A small contrastive audio-text model, trained from scratch.
Model: encoder arch vit, encoder norm rmsnorm, encoder activation swiglu, encoder layers 14, encoder width 192, text encoder activation swiglu.
Rows from block 5 of the audio encoder, named by matrix and row number. Each number is 128 + 24 x the weight over its row's rms, rounded and kept within 0 to 255. All counts start at 0. After the name is the row's rms in percent of the matrix's.
# fc2: MLP down (encoder.blocks.5.mlp.fc2.weight, 192x512), inputs 412-511
fc2.58 106 [147 142  86 118 119 156 150 123 137  71 133 155 107 128 114 125 165 121 146 151 136 162 119 129 129 129 104 105 141 143 138 158 121 177 129 101 115 139 156 140 150 116 162 124 130  94 129 135  85  92 171 131  95 154  93 124 134 106 145 102 168 124 118 133 111 116 165 104 110 100 147 141 141 128  93 133  86 140 154 141 156 105 134 137 117 115  96 160 154  86 106 144 134 110 121 131 108 148  96 120]
fc2.59 100 [163 139 135 127  81 123 150 147 126 108 129 119 137 149 147 106 142  86 132 103 113 131 127 137 144  77 124 158 149 127 123 124  84 137 186 109  79 114 147 163 155 100 145 158 113 107 150 166  62 125 138 193 107 155 129 167 107 139 163 110 139 143  84 139 141 136 135 100 150 107 146 118 113  99  88 145  92 150 105 154 155 110 132 146 149 119 114 137 121  90 112  91 126 131  97 145 141 119 137 150]
fc2.60 102 [139 145 165 135 179 152  80 109 110 129 138  97 142 144 132 131 140 142 175 104 103 116 114 126 132 133 106 102 164 101 125 113 140 105 126 122 101  91 169 141 129 118 113 115 181  97 126 121 113 120 128  99 120 121 129 103 146  96 150 102 153 127 102 149  83  93 110 180 102 126 117 125 152 112 169 169 118 105 122 146 159 128 134 122 162 120 146 146 105 152 117 125 144 137 142 163 148 110 126 125]
fc2.61 099 [116 120 116 120 157  97 131 121  90 131 131 125 116 133 116 131  97 133 122 153 137 147 121 107 141 112 122 159 157  99 119  79 153 138 102  89 103  96 117 133 107 130 159 143  90 111 118 120 122 126 128 108 153 146 120 103 159 147 108 144 130 108 151 204 151 121 164 150 105 133  90 178 135 140 109 119 125 105 138 157 155 149 127 170 125 157 110 102 167 146 143 109 118 129 133 115 130 105 146 163]
fc2.62 102 [117 127 112 151 156 130 120 103 109  98 129 120 100 101 122 100 170 104 104 121 132 140 142 100 135 104 132 118  95 145 156 141 126 125 158 135  60 106 154 146 139  96 151 130 113 106 109 164  89 146 168 158 126 115  86 111 123 152 157 105 107 105  95 116 108 148 130 146 126 136 177 122 154 163 104 148 116 145 128 104 154 161 131  65  92 130 147 155 122 119 131 157 180  99 123 157 138 102 131 114]
fc2.63 104 [130 151 155 154 128 108 153 120 162 101 148 140  88  95 109 135 150 136 108 147  92  82 118 104 102 114 158 143 173  95 160 117 155 166 105 171 101 151 141 108 112 130 131 119 168  86 124  91 128 134 173 122 155 159 101  71  94 132 114 132 118 122 134 146  76 127 107 147 106 126 149 149 143 151 120 114  82 152  98  87 149 176 105  96 101 155 124 122  98 143 125 142 150 119 163 117 154 128  90 113]
fc2.64 096 [ 80 122  91 147 150 120  88 149  97 127 174 179 141 125  91 128 153 146 158 149 148 116 100 142 137 163 112 110 128  90 150 142 131 149  95 141 110 101 133 145 120 127 155 140 165  97 107 112 144 106 119 102  92 132 141 145 155 102 121  85 169 145 173 117 112  99 113 141  83 144 155 156 100 128 151 127 120 133 160 110 108 107 135 139 144 106 132 116 113 133 119 152  92 117 149 153 145 150 135 140]
fc2.65 098 [ 89 156 150  95 105 110 100 167  90 136 147  98 121 138 133 119 125 121 132  94 152 146 128  98 104 137 139 151 136 129 117 123 145 127 116 139  99 160 182 104 115 131 140  90 128 158 160 141 165 142 103 130  98 128 104 156 143 145 114 111  97 117 111 124 170 160 174 125 127 154 145 114  94 144 126 157 150 172 145 126 111 173 100  96 138  98 128 129 100 160 130 127 112 131  89 139 132 131 163 161]
fc2.66 103 [137 103 129 138 120 142 168 138 114 156 132 126 108 149  99 102 158 123 142 125 151 100 137 141 116 172 136 163  96 167 154 153 105 124  94 146 141  85 135  86 129 162 103 131 148 167 142 139  92 140 154 114 136  99 154 173 120 131  93 135 125 145 143 152 142 141 132 138 118 125 137 155 122  92 160 118 154 132  87 142 154 153  76 136 163 138  98 149 142  92 152 168  94 110 135 105 109 108  79 131]
fc2.67 093 [126 113 112 139 119 106 122 121 155 144 143 145 123 159 123 137 122 145  96 149 101 108 104  93 102 151 114 125 113 118 121 132 122  85 111 123 128 145 143 133 114 135 113 148 119 138 111 138 146 151 121  99 147 120 116 111 135 182 155  87 128 113 161 139 158 170 142 109 144 147 149 108 145 127 112 143  86 168 146 102 167 113  93 148 146 127 129 127 176 142  87 117 162 155 131 128  91 131 112 105]
fc2.68 089 [103 170 160 144 139  98 102 168 129 136 116 159 135  93 154 152 137 135 118 181 116 110 132 126 129  70 143 111 181 119 117 150 123  99 120 100 137 145 135 158 167 109 138 160 114 128 124 115 119 152 134 135 126  88 117 109 120  93  88 114 125 123  96 131 167 175 109  79 104 147 162 148 150 163 140 121 139 147 164 157 145 157 108 113 110 137 177 173 123 111 106  90 175 146 172 151 123 159  83 108]
fc2.69 096 [135 147 137 159 156 101 108 143  93 164 136 167 112 132  99 126 175 130 177 146 143 109  99 124 135 152 120 107  98 136 113 147 102  98 118 126 131 125 115 118 125 177 107 101 165 117 151  87 105 145 126  92  99 111 131 134 129 145  96 142 133 152 143 113 104 140 143 129  97 160 118 154 109 164 175 114 175  99 129 130 145  97 124 169  94 114 128 127  64  91 109 122 118 119 135  98 112 112 119  81]
fc2.70 104 [173 121 138 129 118  94 142 126 134 145 133 129 143 114 141 162 126 168 131 128 116 110 119 121 109 120 183 112 131 133 112 120 139  95 145 128 160 166 101  87 106 140 126 181  84 137 150 108 150 127 123 112 155 116 126 145  93 117 151 111 143  96 149 145 154 129 135 131 129 160 108 149 150  96 134 133 138  75 139 110 132 106  97 132 103 160 111 112 163 135 171 129 131 123 156  84 135 138 142 110]
fc2.71 106 [136 122 108 116 129 160 131 124 108 119 127 159 141 109 159 134 153 125 135 146 142 144 124 102 162  80 136 115 142 101 120 137 155 141 130 138 142 170 109 113 166  90 148 185 118  70 139 111 131  98 170 121 126 113 120  83 173 166 119 113 119 116 135  96 167 183 105  96 100 154  95 122 134 109 113 112 137 169 128 109 160 137 156 112 124 148 131 123 122  99 106  70 149 103 121 171  87 128 147 129]
fc2.72 110 [ 92 135 123 150 103 145 161 143  86 140 166 152 162 107 151 114 157 174 147 143 141 106 125 172  84 121 131 157  85 119 132 110 132 155  94  94 142 137 136 132 134 117 148 124 178 123  90 145  84 134 109 156  92 124 143 113  99 120 107  96 143 118 100 148 102 122 104 109  90 127 143 156 117 131 129 155  97 126 101 123 110 163 144 167 113 146  93 101 142 133  91 111  99 131 155  98 108 157 110 120]
fc2.73 105 [143 115 161 138 176 124 158 100 112 171 156 149  90 104 121 162 138 127 129 102 108 124 137 115 112 177 106 103 158 131 116 180 125 121 176 137 189  90 155 107  88 119 137 102  63  95 149 108 118 152 141 150 132 118 131 125 135 124 128 128 169 106  82 126 179 165 146 115 169 113 115 150 144  92 148 123 140 121  99 132 148 117 122 113 135  90 131  97 100 131 156 116 116 142 114 125  94 148 144 125]
fc2.74 094 [115 132  81 124 163 147 162 142 158 139 124 138 110 124 149 113 152 140 158 126 148 156 144 114 104 168 150 144 168 144 121 179 145  88 131 120 126 168 137 114 113 155 136 132 110 115  94 158  91 135 138 148 129 136 106 122 113  89 135 145 160 126 168 111 132  99 147 165 139 133 119 117 123 155 123 131 115 103 125  92 105 132  93 119 124 133 138 136 167  88 107 107  99 139 165 100 143 105 113 179]
fc2.75 103 [154 100 120 149 102 153  93 164 106 170 100 102 111 132 138 144 104  98  96 118 126 106 151 156 131 133 105 155 121 119  76 155 143 119 148 157 124 100 155 129 147 127 106 129 159 150 152 134 161 143 140  89 137 137 117 121  94 129 166 102  95 112 149 136 170 138 114 113 110 115 135 152 161 149 132 160  92 112 108 132 116 126  74 180 134 126  97 127 159 104 148 116 166 120 118  94 102 115 121 136]
fc2.76 103 [ 97 155 116 118 138 136 146 145  78 123 150 152 157 107 105 143 108 114  84 156 132 149 114 158 148 130  99 116 104 139 132 168 138 114 152 135 122 117 115 134 150 117 159 169 108  95  98 170 126 118  96 123 109 123  98 121 137 125 157 168 136 119  88 132 153 117 144  83 166  95 120 142 110 130 113  94 119 177 131 164 153 132 103 125 170 101 108 103 142 132 119 134 156 131  77 128 109  82 143 113]
fc2.77 107 [143  98 110 100 171 107 180 136 127 105 152 133 152 118 138 129 103 150 123 175 157 101  86 136 127 167 124 135 111 152 127  84 130 106 125  70 131 128 108 136 129 130 104 129 119 145 165 145 140 133 145 147 144 139 147 140 123 117 122 104 127  98 129 136 143 100 118 164 155 143  88  95 142 100 136  85 135 134 130  92  90 137 125 155 118  76 171 124 167 110 117 166  97 148 138 168 132 145 122 137]
fc2.78 098 [ 86 126 129 146 144 110 154 175 128 128 130 162 143 110 126 153 141 154 152 101 174 115 153 118 140 132 118 135  96 167  92  89 159 115 146 134  90 165 116  89 119 139 114 111 124 112 157 122 127 126 163  80 130  88  86 142 147 116 110 112  81 131  97 140 112  95 143  74  98 126 135  92 157 111 118 115 152 154 102 109 141 126 111  71 127 151 121 122 105  98 126 148 121 133 129  83 114  85 158 118]
fc2.79 108 [ 96 106 122 154 127 140 128 132 113 164 136 148  93 128  96 137 117 118 164  88 135 130 118 101 162 120 126 122 119  77 113 105 149 135 157 102 173 109 134 152 131 158 145 158 148  90 155  88 117 152 164 136 112  96 124 109 147 108 138 105 103 119 123 116 136 141 137 102 170 101 115 145 120 103 130  98 145  94 128 114 129 148 165 122 142 127 125 117 128 153 135 126 124 151  84 162  89  78 162  86]
fc2.80 102 [135  96 133 110 158 124 119 152 141 148  81 125 148 135 122 121 111  98  99 106 161 104 103 133 135 146 121 114 127 148 133  95 139 114 118 138 174  98  76 101 124 151 146 111 108 164 117 126 114 126 100 154 139 117 178 162 152 106 134 102 126 105 144 107  96 102 139 163 125 130 142 146 142 114  95 141 124 125  97 123 102  70 116 130 126  98 117 115 142  91 148 162 132 158  91 127 130 167 141 153]
fc2.81 095 [142 135 138 134 166 126  88 110  89 117 128  99 126 100 109 119 142 138 101 148 145 137 127 115 161 100 134 104 137  77  93 178 129 153 143 146 117 148 121 165 187 110 102 150 162 108 145 115 152 103 155 124 153 116  95 123 116 128 121 102 144  61  96 142 118 138 112 139  97 110  97 162 136 100 161 137 130 100 135 120 130 149 106 142 161 139 118 155 114 118 156 100 139  92 134 121  85 109 134 108]
fc2.82 099 [104 128 134 114 111 120 141  83 148 143 141 139 141 152 111  95 143 140 136  88 160  99 152 124 152 173 116 138 148 109  96 150  97 101 135 141 178 133 116 167 147 174 124 111 132 172 120 107 121 106 153 101 159 105 136 132 159 106 162 134 164  97 131  71 114 127 168 148 124 151 140 141 105 129 155 170 146 120  86 166 168 130 104 141 141 149 134 155 107 134 106 122 118 126 173 154 122 167 115 123]
fc2.83 101 [120 137 121 130 140 110  97 147  82 117 115 143 148 135 118 121 121 113 113 158  84 168 148 138 103 121 113 133 141 162  97  92 132 122 102 112 113 111 133 129 103  93 114 114 113  97 126  91  95 118 147  97 143 167 157 106 147 127 169 128 154 121 140 166 102 117 109 158 139 104 145 172 175 116 150 149  89 124 111 130 158 108 131  85 108 116 153 135 127 135 126 130  98 120 155 139 105 162 120 126]
fc2.84 100 [124 191  97 140 132 154 123 151 131 118 134  94 166 140 163 135 129 131 114 100 131 130 116 109 165 143 122 144 107 131 115 156 158 118 116 170  84 158 127 127 121 136 116 139 144 102 162 135  96 157 148 116 107 130 131 158 115 143 119 126 124 115 145 136  93 117 114  89 104 104 154 166 153 136 143 138 107 142 142 142 143 123 113 101 117 112 137  98 143 164 111 116 156  81 103 150 109 171 107 130]
fc2.85 100 [ 89 138 182 117 138 114  83 105 123 143 144 135  92 142 141 147 174 143  89 113 134 112 156 110 102 132 139 127 178  72 123 116 121 154 103 149 141 138  80 120 109  89 139 160 130 122 166 124  93 169 155 131 136 109 142 166 147 118 124 138 138 116 124 137 166  98 146  85 147 116 128 107 152 139 138 117 134 109 117 117  73 109 116 106 143 123 101 149 100 113 122  95 117 126 118 144 116 100 152  38]
fc2.86 112 [143 133 117 118 124 121 142 147 149 152 115 145 137 112 147 125 127 135 115 161 118 127 103 148 118 179 151 161 145 134 140 108 140 127 124 100  96 155 150 165  95 111 124 118  99 126  99  95 111 134 153 143 123 112 159  94 145 149 119 123 133 128 134 138 112 161  84 131  98 129 119 138 143  74 151 141 131 132 177 101 159 121 176 137 135 147 118 125 194 111 156 123  83 140 111 142 128 148 163 137]
fc2.87 100 [111 171  88  65 138 117  84 106 108 106 127  94 163 113 122 134 158 131 107 159 145 139 112 146 133 113 123 145 122 154  93 145 127 123 151 157 165 119  78 153 152 166 125 125 146 135 100 109 108 122  92 117  97 139 130 143 116 100 102 179 167 165 108  95 156 181 168 149 146 160 119 107  92 161 110  97 128 143 116 168 136  88 123 153 135  74 103 134  88 109 138  92  99 158 116 156 128 114  85 144]
fc2.88 103 [139 151 128 121  91 117  79 153 105 102 133 124 138  83 134 158 125 137 154 160 122 148 132 111 108 137  93 107 110  96 130 159 141  81 140 127 139 161 138 127 111 119 145 130 185 122 182 166 106 101 127 144 120 159  85  95 115 132 106 148 130 140  86  99 158 116 124  85 139 139 146 127 156 131 172  84 127  95  86 169 155 116  97 138 159 132 119 126 109 143  95 138 105 115 156 139 138 131 119 146]
fc2.89 104 [133 111 101 100 128 103 148  97 136 153 112 146 158 133 131 170 124  85 179  85 122 139 135 138 136 167  92 158 124 164 144 149 137  99  86  99 133 109 146 103 101 157 118  99 167 138 198 170 151 107 117 170 121  99 138 143 153 112 152 119 142 102 156 162  77 136 135 121 135 142 127 108  98 105 118 138 161 199 112 115 111 138 150 139  90 131  68 133 134 115 108 165 111 104 148 158 112 141 143 146]
fc2.90 106 [133 172 118  94  99 155  77 150 159  96  90 116 109 127 114 144 105 181 147 169 148 124 134 152 121 154 170 134  75  94 164 103 143  92 157 150  99 103 121 101  95 147 116 119 112 137 108 120  71 183 142 148 145 145 120 131 112 126 135  99 121 146 165 130 183 145 100 140 140 179 126 138 113 102 156 157 135 140 138 153  97 114 112  87 147 132 160 138 104 109 133 151 110 119  89 138 156 161 140 126]
fc2.91 096 [116 120  94  88 108 123 116 107  98 149 130 111 130 101  85 132 139 148 104 156 158  95 126 137 151 154 119 123  73 130 106 165 168 153  98 110 112 147 119  88 184 107 155 129 171 137 149  89 139 128 135 105 149 157 133 132 103  94 132 108  90 105 139 105  93 109 112 138  99 124 113  65 114 153 103 108 146 107 135 163  97 134 156 156 107 118 151 153 123 147 111 112 147 110 164 117 114 135 131 113]
fc2.92 101 [119 111 135 138 117 105 171 153 122 129 141 148 131 156 126 167 111 151 152 133 151 159 107 131 130 140 126 126 127 115 132 171 113 110 162  95 129 146  99 121 136 177 140 101 129 127 139 111 164 102 135 123 123  87 146 126 106 107 111 110 100 155 120 178 148  95 150 102 200 162 147 117 127  85  97 140 140 132 120 153 115 118 174 135 125 138 111 157 180 122 152 124  97 149 138 128 114 133 111 146]
fc2.93 094 [102 159 167 169 149 134 113 140  89  97 165 174 137 105 124 162 167 114 104 108 162 107 135 101 135 136 140 152 120 103 127 111 122 130 109 146 123 107 147 131 120 159 144 120 155 126 181 138 100 115 116 146 127  99 129  99 145 163 129 149 152 153 186 132 113 107 130 159 107 147 132  65  85 113 124 142 141 109 155  82 148 161 113 128 157 116  99 151 165 128 117 185 150 144  90 115 133 123 120 146]
fc2.94 097 [144 115 154 148 141 140 107 138 122 121 129 100 155 135 120 141 125 120 112 142 135 123 112 105 128 120 140 156 162  94 138 147 147 113 138 109 162 142 146  93 148 148 179 138 132 145 161 162 102 129 115 149 118 166 105 131 105 144 154 133 124 105 125 157 143 145 123 156 148 153 170 151 108 172 139 105  94 138  79 107  91  77 123 148 157  93 106 101 122 131 131  89 187 135 129 165 156  85 129  93]
fc2.95 102 [139 175 129 142 163 103 124  94 123 117 151  85 127 124 147 142 111  81 116 113 138 156 168 143 124  96  95 126 138 113 111 101 161 163 182 156 134 100 173 168 165 103 153 117 107 106 128 124 149 145 149 146  93 111  98 115  94  83 112 120 155 102 103  97 155  93 111 119  88 146 150  81 136 161 142 135  94 145 128 131 103 175  97 162 118 144 154 156 109 111 144 141 118 130 111 141 120  87 132  91]
fc2.96 100 [114  90  71 116 137 127 128 117  95 120 122 156 143 138 156  69 147 121 111 139 125 142 134 118 135 143 128 122 138 143 131 118 115 108 144 108  89 116 130 114 145  79 121 146 155 116 106 154  74 132  88 126  93 131 139 141 158 165 129 172 133 151 135 143 124 110 106  91 149 113 112 136 128 110 130 148 178 125 109 142 117  76 131 127 118 186 123 117 154 131 145 102 126 144 140 121 142 129 112 160]
fc2.97 097 [ 96 165 141 124 162 140  75 135 110 112 141 121 132 160 156  96 101 119 118 129 101 122 139 129 159 113 107 122 132 119 159 125 115 115 113 153 121  94 153 131 124 132 108 133 125 161 110 118 114 161 113 122 137 167 142  98 152 178 132  72 153 134 149 120 105 123 150 143 108 134 137  81 133 141 127 116  92 118 144 149 111 149 147 139 114 163 120 163 160 128 158 126 108 134 125 140 143  95 126 104]
fc2.98 105 [134 118  97 124 152 128 149  74 151 102 145 110 111 142 150 119 116 167 134 146 142 104 101 134 148 139 109 130 114 135  99 130 106  78 144 142 167 126 108 126 138 140 121 170 120 149 133 131 113 105 140 145  83 148 143 102  98 170 106  98 134 148 129 101 140 141 148 156 119 152 151 112 123 136 118 100  95 135  87 145 168 128 126 165 111  77 142 127 143 105 106 124 140 135 120 163 149 135 159 144]
fc2.99 098 [156 104 130 113 134 155 110 113 143 106  97 112  93  75 129 163 101  99 158 141 138 119 104 153  93  86 114 120 107 153 151 139 184 132  83 101 127 106 138 110 103 133 118 148 152 140 138 126 140 140  99  77 157 120 133 118 158 143 104 142 111 150 148 153 103 107 123 153 141 173  91 156 175 142 123 119 146 149 159 102 180 152 127 119 157 142 163  84 127 144 133 138 154 118 133 125 123 147 172 129]
fc2.100 099 [152  90 114 134  87 148  94 161 157 141 144 153 142 105 139 117 128  94 160 165 118 174 151  81 134 163 116 130 151  97  91  83  97 142 112  90 133 145 103 144  99 166 108 140 122 166 134 129 136 125 148 108 122 120  84 126  95 171 145 124 155 107 118 106 176 111 134  86 119 150 134 122 137  69  99 134 179 137  99 123 127 115 167 139 142  81 134 131  90 136 111 102 104 139 113  99 121 107 122  94]
fc2.101 107 [109 130  99  94 124 117 113 140 132 162  85 116 172 157 105 114 138 105 124 132 171 121 131 111 121 118 164 159  89 183 157 117 100 145 141 103 122 109 128 131  97 105 125 122 101 130 119 108  99 137 137 128 154 115 129 185 135 194 126 143 110 111 140 144 148 101  97 118 105 133 126 106 130 130 148 163 126 127  96 150 122  92  83 114 142 148 142 161 158 166 146 110 135 118  77 111 133 100 154 139]
fc2.102 101 [117 129 133  95 166 163 115  98 137 127 104 131 123 130 144 127 152 104 126 115 141 128 135 115 164 176 120 118 134 103  98 161  75 152 163 137 164 136 135 123  89 158 147 128 137 145 145 115 176 114 137 150 150 107 151  97 103 140 137 141 123 145 147 111 159 169 165 131 113 101 134 117  93 123 109  89 121 155 109 156 103 102 151 170 104  98  87 145 148 109 121 155 139 128 129 151 127 158 118 141]
fc2.103 102 [152 100 129 130 127 127 120 131 123 134 127 114 136  76 173 127 114 148  84 186 157 137 107 123 158 137 131 125 112  89 127 110 132 140 131 114 108 145  74 127  99 119 102 113 115 109  91 109 164 115 139 101 131 110 148 149  94 106 105 152 113 117  87 126 173 149 158 130 168 139 155 196 161 112 126 121 118 101 146 122 102 116  97 167  89  99 156 121  73 150 102  89  61 116 137 139 149 136 146  65]
fc2.104 095 [155 133 144  92 159  90 106 112 109 135 100 145 129 165 120 132 147 101 113 108 123 110 144 143 139 166 120 114 164  86 128 106 162 122 116 165 128 104 127 149 125 166 110 162 151 146 121  88 149 104 121 144 126 109 145 179 147  82 102 160 147 112 100 105 146 144 125 129 153 144 138 147 160 147  96 141 129 101  97 170 130 113 163 102 129  95 140  93  94 113 155 151 113 133 161 144 150  87  89 107]
fc2.105 105 [113 117  87 146 138 169 175  76 112 134 127 153 118  72 115 103 107 137 130 125 110 116 153 116 140 136 157 106 152  89 106 140 102  99 124 158 164 122 150 131 135 116 116 166 167 115 124 115 122 103 154 179 141 130 132 103 113 115 164 172 173 134 166 126  95 167 134 153 133 118 135 123  91 147 150 137 103 130 159 111 138 115  98 165 167 103 153 143 150  81 116 166 171 132 129 136 101 102  77  85]
fc2.106 099 [127 109 140 151 180  97 136 103 158 103 165  85 135 102  86 126 126 153 128 134 105 103 130 181 137 137 132 120  98 132 103 123 167  92 134 124 107  91 163 125 141 117 153 101 154 129 145 152 114 163 153 129  98 128 132 152 101  85 121 112 120 164 159 142 143  85 135 146 162 179 107  92 120 118 134 158 164 156 147 135 124 172 106 139 153 111 151 103 144 137 132 149 144 112  97 126 104 121 110 168]
fc2.107 107 [100 125 159 156 123  95  91 142 132 139 129 105 155 175 133 154 133 136  94 135 131 103 139 172 115 127  76 133 116 125 121 111 141 114 128 131  93 116  74 156 146 104 121 101 109 131  82  81 108 116 113 170 188 141 111 119 105 121 138 105 152 107 105 158 135 119 108 122 153 140 153 107 132 106  99 126 111  94 134 113 119 166 104 161 120 173  90 121 127 154 143 114 137 101 126 133 127 122 147  87]
fc2.108 092 [151 114 135 174 134 168  85  74 145 114 134 120 165 159 105 114 153 106 109 137 121 135  68  91 112 158 112 144 176 119 150 172 145 174 102 152 129 112 119 106 109 115 118 154 140 114  94 126 128 164 108 130 133 158 139 130 140  77 131 112 105 151 116 163 106 114 121 170 116 136  87 122 141 178 112 111 141  94 132 122 133 141 148 157 136 163 113  89  91  94 140 158  83 101 148  77 137 133 130  83]
fc2.109 101 [114 145  98 148 149 155 136  99 149 104  89  98 140  79 113 148 139 128 112 122 178 160 129 118 114 120 136 128 160 113 104  96 138  90 136 123 123  73 125  96 108 131  97 113 136 118 134 139 145  82 108 102 141 154 141 151 122  92 120 127 138 142 151 102 122 119 127 132 133 142 118 159  88 160 170 128 126 100  92 140 171 130  96 151 136  67 127 127 107 118 170 154 124 119  94 163 140 138 130 160]
fc2.110 092 [165 147  90  87 107 165 147 124 109 163 165 126 136 103 117 149 146 122 120 150 101 165 116 143 149 119 126 123 127 118 100 113  96 117 166 118 131 145 118 129 145 108  83 106 129 110 128  91 143 115 136 119 128  92 131 143 140 123 114 156 120 137 112 117 130 131 157 121 138 120  95  90 124 100 170 137 154 159 172 106 118  93 160 119 123 144  81 135 166 133 165 108 113 167 125 106  97 136 106 136]
fc2.111 097 [ 87 134 119 137 156 132  89 109 106 107 103 163 161 141 118 106 193 153 132 138 160 101 104 155 122 121 110 115  84  86 110 138 122  89 137 135  82 110 183 124 118  90 145 153 128  88 136 142 134  89 131 119 156 132 149 141 121 102 120 134 113 115 129 125 136 138 109 109 140 157 155  95 113 130 150 143 133 139 112 117 176  93 124 121 121 156 117 153 158 133 117 139 142  82 144 111 117 122 155 143]
fc2.112 097 [112 131 154 126 141 123 134 118 103  84 155 125  79  83 162 130 173 186 131 115 128 142 102 120 120 123  99  91 132  95 122 146 133 104  99 159 126 157 134 110 165  88  87 115 163 108 129 104 125  93 126 120 146  93 130  93  94 135  93 145 158 137 139 135 155 165 104 141 130 139 151 158 147 130 176 141 111  75 118 162 128 141 135 120 108 177 107 121 123 146 142 124 158 108 120 123 142 104 115  99]
fc2.113 092 [139 109 147 115 114 143 149 111  87 123 156 160 134 117 122 159 143 144 133 134 112 108 154 135 156 118 151 123  81 135  94  84 128 148 152 152 135 104 139 159  93 140  92 142 128 152 110 112 123 138  86 108 110 116  93 139 141  97 107 151 166  81 115 100 111 170 115 177 104 157 127 182 127 142 105 134 161 127 100 124 132 151 102 134 128 150 128 149 110 118 117 145 179 122 135 168 144  83 147 144]
fc2.114 102 [160 171 121 121 141 107  78 124 169  99 166 129 141 115 153 162 103  74  97  97 118 152 119 162 129 109  94 117 137 153 123 137 115  98 140 157 151 108 101 151 166 150 153  96 175 131 175 161 166 127  87 129 170 137 126 115 100 123 107 168 146 132  93 144  99 113 113 190 138 158 138 127 171 161 137 163 170 144 157 112 119 118 145 148 118 148 151 112 112 143 170  94 143 134 126 142 148 157 115  94]
fc2.115 090 [131 147  95 132  78 120 162  82 125 142 103 128 176 144 112 156 116 121  97 153 167 148 136 113 104 127 155 150 117 144 154 138 162  95 130  96 130 111 118 152 117 118 110  76 116  86 100  85 129  81  81 118 127 191 165 131 100 113  99 108 100 153 130 129 113 115 138 140 109 137  98 103 122 126 105 147 142 127  93 130 150 130 100 138 133 119 107  93 122 136 160 129 124 113 139 116 136 109 102 142]
fc2.116 099 [131 106 129 128 160 117 117 140 124 147 160 105 102 119 117 109 163 147 108 146  78 114 126 159 107 128 143 117 135  85 128 169 126 125  97 135 105 164 110 140 122 125 127 151 173 147 102 171 133  98 143 152 123 132 143 142 133 108 137 111 103 124  86 148  82 159 126 149 115 116 128 162 124 107 107  68 128 111 162 118  95 109 156 136 117 119 123 123 134 101  91 149  95 119 148 145 150 140 152  51]
fc2.117 102 [154  99 144 144 114 100 145 130 155 145 103 138 138 119 141 135 136 138 118 137 157 121 134  94 112 132 139 134 120 130 127 102 128 137  92 119 114 160 144  79 173 141 128 171 125 141 138 120 134 175 161 144 145 112 176  98 138 115 101 152 125 142 190 127 104 100 141 123 118 116 112 144 119  95 123  96 134 127 138 165 116 136 117 134 123 131 132 167 163 119 159 137 129 148 127 119  97 144 133 138]
fc2.118 091 [152 168 144 152 126  80 139 155 118 115  91 148 141 170  98 150 142  79 141 141 165 150 125 121 120 152 148 131 116 144 159  71 142 104 132  91 128 133 111 130  97 150 140 111 143 143 138 143 184 136 120 111 161 110 158 179 111 113 113 121 140 110 129 132 141 155 133  90 131 171 115 166 115 143  71  97 184 123 110 139 175 120 124 118 164 118 129 134 140 147 171 142 166 145  87 123 117 153 151 126]
fc2.119 101 [ 98 147 112 107 101 156 140 129 104 148 126 129 148 143 120 128 114 109 130 147  82 143 116 139 142 119 111 139 125 169 137 151  70 126 142 110 158 119 157 116 108 158 120 125 125 155 125 133 144 153 139 164 125 134 138 129 138  94  92 160 154 125 166 159 117 103 137 113 171 102 135 115 131 159 110  87 115 150 120  96 149 156 140 178 124  90 156 137 139 141 169 139 126 143 119 114 122  98 141 144]
fc2.120 100 [145 137  83 101 142 125 147 154 104 136 119 125 147 154 146 125 140 132  94 124  82 138 141 124 122 158 125 136 171 190  75 114 138 138  76 139  97 106 108 131 164  93 130 129 135 142  81 100 144 122 103 119 137 154 153 179 130 135 126 194 193  98 163 141 158  98 161 106 156 105  90 139 162 135 161 153 108 140  98 106 133 134 128 205 147 156 123 140 133 119 132 166 145 117 124  95 141 119 141 117]
fc2.121 099 [118  98 121 131  90 118 146 111  97  95 134 139 133 147 124 107 165 188 121 140 148 102 105 179 134  98 126 164 143 112 163 170 149 126 132 148 134 117 109 156 128  85 163 135 124  94 148 120  84 127 119 132 161 179 136 152 115 134 121  97 103 136 115 150 133 113  95 107 142 149 113 127 128 180 107 181 117  80 121 138 118 146  94 143 111 146 135 159 120 128 101 113 153 148 145 129 126  97 136  95]
fc2.122 103 [161 134 141 122 154 112  82 147  93  95  90 116 149 124 153 144  95 115 116 157 103 124 126 128 100 138 134  94 134  99 130 104 132 120 137 129  98 125 123 154 152 145 157 107 107 142 128 104  86 131 169 105 133 103 121 158 125 147 126 143 129 135 146 137 150 110 129  78 163 105 139  93 167 133  99 152 129 114 110 159 147 138 109 123 134 146 138 119 100 102 158  90 168 141 158 137 152 154 111 127]
fc2.123 095 [ 75 145 119 137 127 108  88 112 129 121  95 107 131 141 123 141 144 165 143 154 133 127 156 117 125 126 151  91 125 125 152 130 108  97 127 116 137 100 167 129 133 121 167 162  95 114 132 104 146 111 135  99  94 149 138  92 109 129  97 138 127 117 181  91  93 103 122 141 145 157 131 115 120 136 116 175 130 154 119 127 130  98 131  96 133 112 160 160 140 161  89 136 101 154 122 147 135 132 162 172]
fc2.124 097 [175 125 146  98 153 110 134 144 187 149  79 155 140 109 150 129 134 121 124 146 153 123 112 110 105 181 148  97 171 128 141 135  93 127 119 134 134 119 113 103  87 103 100 111 126 116 109 150 140 136 107 120 148 128 113 142 128 126 102 158 151 166 114  92 152 143  85 122 145 150 131 119 108 143 104 137 149 144 149 134 125 102 161 103 106  98 166 113  90 130 152 108  72 115 114  97 132 123 139 128]
fc2.125 097 [178 131 122 121 134 110 128 128 112 107 102 106 105 142 123 139 163 141 170 139 112 152 111 113  96 136 144 131  88 133 164 132 138 143 105 141 100  96 132 151  99 131 112 151 123 149 105 124 148  90  80 113 129 151 146 133 133 117 114 138 145 147 120 118 116  84 116 149 138 128 104 127 115  79 144 128  84 175 106 105 153  76 119 140  96 145 128 127 112 156 118 116 157 115 149 129 150  86 189 130]
fc2.126 095 [142 164 112 157 135 114 139 127 134  81 109 135 101 126  90 113 141 109 103 165  96 148 143 109 152  98 130 111 124 157 181 101 124 120 165  94  78  97 104 160 147 121 156 152  80 130 116 130  95 125 123 152 144 114 161 149 132 125 128 160  78 138 156  95 124 122 144 146 124 123 106 105 135 129 112 186 180 134 114 170 128 137 132  82 160 104 159 142 138 179 160 109 136 118 128 137 134 113 151 131]